config.yaml
dataset: "synthesised sound scenes: up to three everyday sounds over a background"
time_shift_ms: 50
input: "waveform_16khz"
targets: ["background", "first sound", "number of sounds"]
weight_standardization: true
momentum: 0.95
nesterov: true
max_grad_norm: 5.0
magnitude_pruning: 0.5
max_steps: 9000
warmup_steps: 1800
Rows from block 2, named by matrix and row number. Each number is 128 + 32 x the weight over its row's rms, rounded and kept within 0 to 255. All counts start at 0. Numbers have three digits each. After the name is the row's rms in percent of the matrix's.
# fc2: squeeze-excite expand (model.blocks.2.se.fc2.weight, 256x32), inputs 0-31
fc2.6 107:128070164145088128128160132128153129150128082128131075128128128128128238105128128128190128178128
fc2.7 110:128128128097219124128123128128128128076128117084143172128128128130128128128205128100085128217128
fc2.8 064:128128128128128128128128128108128128128128157163249195128128128128128161074128124058079128128128
fc2.9 086:097182128128128128128150128163161090178128122128153128128112128080022128165052128128108128128128
fc2.10 068:128079128128140128128223040128128128128070128128097131128128087128158128128128066128179141128128
fc2.11 096:128128128128128109186182141173128128123107128128124045146128127128129148128204128215094111128097
fc2.12 108:128122141127128128128195128130096128115128128128128032173234128128128128083128116128128081133128
fc2.13 079:128187128075123202114128128128128228128089128128077108128128128128128129099128175128128072128128
fc2.14 131:128061128143128128128128128101128128152100128128128065122078128122110255128128121079119131128128
fc2.15 097:128128128128159215128128128128128194128128143128085128128128095128146133128157242128121128128179
fc2.16 076:059128179095129128128128020128128196144128128128128138128109128128128095128148128131128189128085
fc2.17 078:128124113128042128217128128065128192128128168184128128128128128128132139128128128180128128147161
fc2.18 090:206178106129182100128128128128132139158128212114128128128106128112050128128162108128128128128185
fc2.19 109:051128068089200128128171090158134128197128128128128105128117145087128128128128083124128173128095
fc2.20 101:128183112183128128143128186128128128158062128128128066128165099084128068189128128126128147102096
fc2.21 100:199128128128128135136112128204157157128177163128055144110165132162099113119128128183106127184125
fc2.22 136:141128142204134080098157128075128096128142090128128138148122164169128159128233120147120155119114
fc2.23 092:100136128177128087128158208128157128128128142128128128123100203069128128128128111128199128128194
fc2.24 086:142139128128125128128161128128128197128128128128218051128128140173078128128157128128087128060102
fc2.25 103:102126128128128038138080128128128123164128173128127074128094128102128128108044057128156128128118
fc2.26 093:157128043185128128132128128128122151128064128128028128126142128128128102128128128190083128128128
fc2.27 088:101191106128082142128128128128198128133128128128144128178128128128128035128128128128218128100128
fc2.28 106:046106128128128137147128128128205153128120138083128091128128189128128086132117128055125189147128
fc2.29 097:220130128128128128109128128130128083144080128093128128128128128128103182128151185128128132118025
fc2.30 100:161128128117007134128128128166128066207105130128128077170131108128128128128128128131128128128124
fc2.31 063:027091128145128128134186128208128128128165128128128128128128152128128043128128173128128128128128
fc2.32 105:165128128141147128044128128128093132146128128098137128081039128185128100128186184128155128128128
fc2.33 114:168128128128152128128123128043195236128139128124123128112066106128128161128143128128128128115097
fc2.34 094:079093128128077128210128128128128128115128128128031128070128128128169063128128128139102117128128
fc2.35 124:128177060157128169220128080159075114128128149136088094072128142154118138128128151128128135128108
fc2.36 102:126107167115144128134128128128090128122169046128128081169150105128128128128128011091128128151128
fc2.37 088:128105159128162128128128128136102206138128146128128061078110128097127080089128198128161187100106
fc2.38 082:128128147139128128128128128148111128128083128128128221123069128075216170128128073128128128115084
fc2.39 142:206196143131128077128128147128072128104104188125128137128128107128126128152191060117128128128092
fc2.40 109:118128222130239177128169199135128113113113128117128128128130099121128128152128128133128128128128
fc2.41 057:128128027128128128086128128152128223112132128162128128094172128128128146091141121197128128121128
fc2.42 093:057128128150128176128128141151128128128128157128065128128008130084128098128100092128134128128128
fc2.43 110:128146082128128140055128172151126128119128165200106048126128128128146118123081082145136128128188
fc2.44 111:165145128075140128128095089128128128187128191128128143116159080129128171128128128169082175208128
fc2.208 087:128123128128128123128128128128096096128113128089128128128092112116128255135128128128144128124093
fc2.209 114:128128120117128128128196123128128132196129128168192096053128053129128076119099105128128091128128
fc2.210 099:188128128123128128137128138190128176114128144128029128128055159131112084128128127188128106128128
fc2.211 116:128128140128096128128128181169161047128128154128128128128133121128128045077128128109117219128106
fc2.212 129:031128128128128115128128128128152191128128101096128128089128100093128128128128164128128025117164
fc2.213 069:034107128128128141145128128128150160128128193128128128128159128128128202128128128189074128169079
fc2.214 102:128108128128071128128128063128128179059196128128097128109177143074122128110128054128128128128112
fc2.215 127:140128156156135104098172130118089085152128181128129185089067172128129194128128177093128128128081
fc2.216 085:128128128086082162192128128128128128128128128128128128148128110128128148128128000191128128128128
fc2.217 077:128128168086128128128042128128128128200096128128128041128116108128128204165128128153128128133128
fc2.218 112:175128128070128161128128213128115129134147128128130163104061128128128193128163128128114096128201
fc2.219 111:110128128128110128128076141128010120121128128128187120128128128178110128128218128127128152118128
fc2.220 101:133136184128133128161138128128128171128178147100128028177128128128128128128128203128066096128128
fc2.221 097:128128128114186128128179128119128128123081153128142124108092083031128128128128197128129128128203
fc2.222 086:128128128128100224087160043073128130128128064128157128128128128128124162128128092128128115080128
fc2.223 125:105128128040128128213065128128132107142130128174099128121128212096128128128128128094128117113128
fc2.224 137:110128128211128071128128128087128235128101090112112128075114169128128132128131128109160128107128
fc2.225 114:128128119160204128128128076128220128128128152165151128196128142128125072128150102128081128128154
fc2.226 081:128128135088127128128133128128154143128159119147177128128084163124224169128120128128128017128128
fc2.227 050:128128059128128128128044128128128128128128128188128128225128128166154128159109128064150128128130
fc2.228 066:167128128128128128128128128092128106128103128128174128128178255128128127083128069128159128124091
fc2.229 097:139161128179103071128128126089128128197128101128128080128087171106128076101125195128128107099078
fc2.230 102:128104095163185128127195140091161158128191106083170128128179169128128128078128116128154128156173
fc2.231 093:128136176128128103128105128118128128154128134087055128128132083128128128128128165187068023128128
fc2.232 118:128128128106128128124128114148128157183128097197150143128081169128128145061128041101156071128108
fc2.233 071:096120171128075130182119128126090128128072128208110130068131171128128107128094128189087128128128
fc2.234 106:128169097189128128128128128128128128128128128114078140192079150070136128128128128129157043128056
fc2.235 090:022128128128126128128128128128128085142128107054128128128106148062128183150128128128194110128131
fc2.236 090:190106128128190114128105142128048170182168128166052128133081128128156150128128128128132128121146
fc2.237 091:152128128114128128128126155130132128128128128128154180081174173196128053065102133148128198128092
fc2.238 127:120142192128128150117128113123128128128148075118103128128130177209128128128128096128128045211125
fc2.239 069:107128128128128128128128128091117086148199153133128128128004128122100128147151051134128128128128
fc2.240 091:128128034138128145187091128106128149148128155216128128099128192128159128128128073128128128128128
fc2.241 075:128128128063128128043059122038128128128104128154128128128128128177151128128128128166128182132128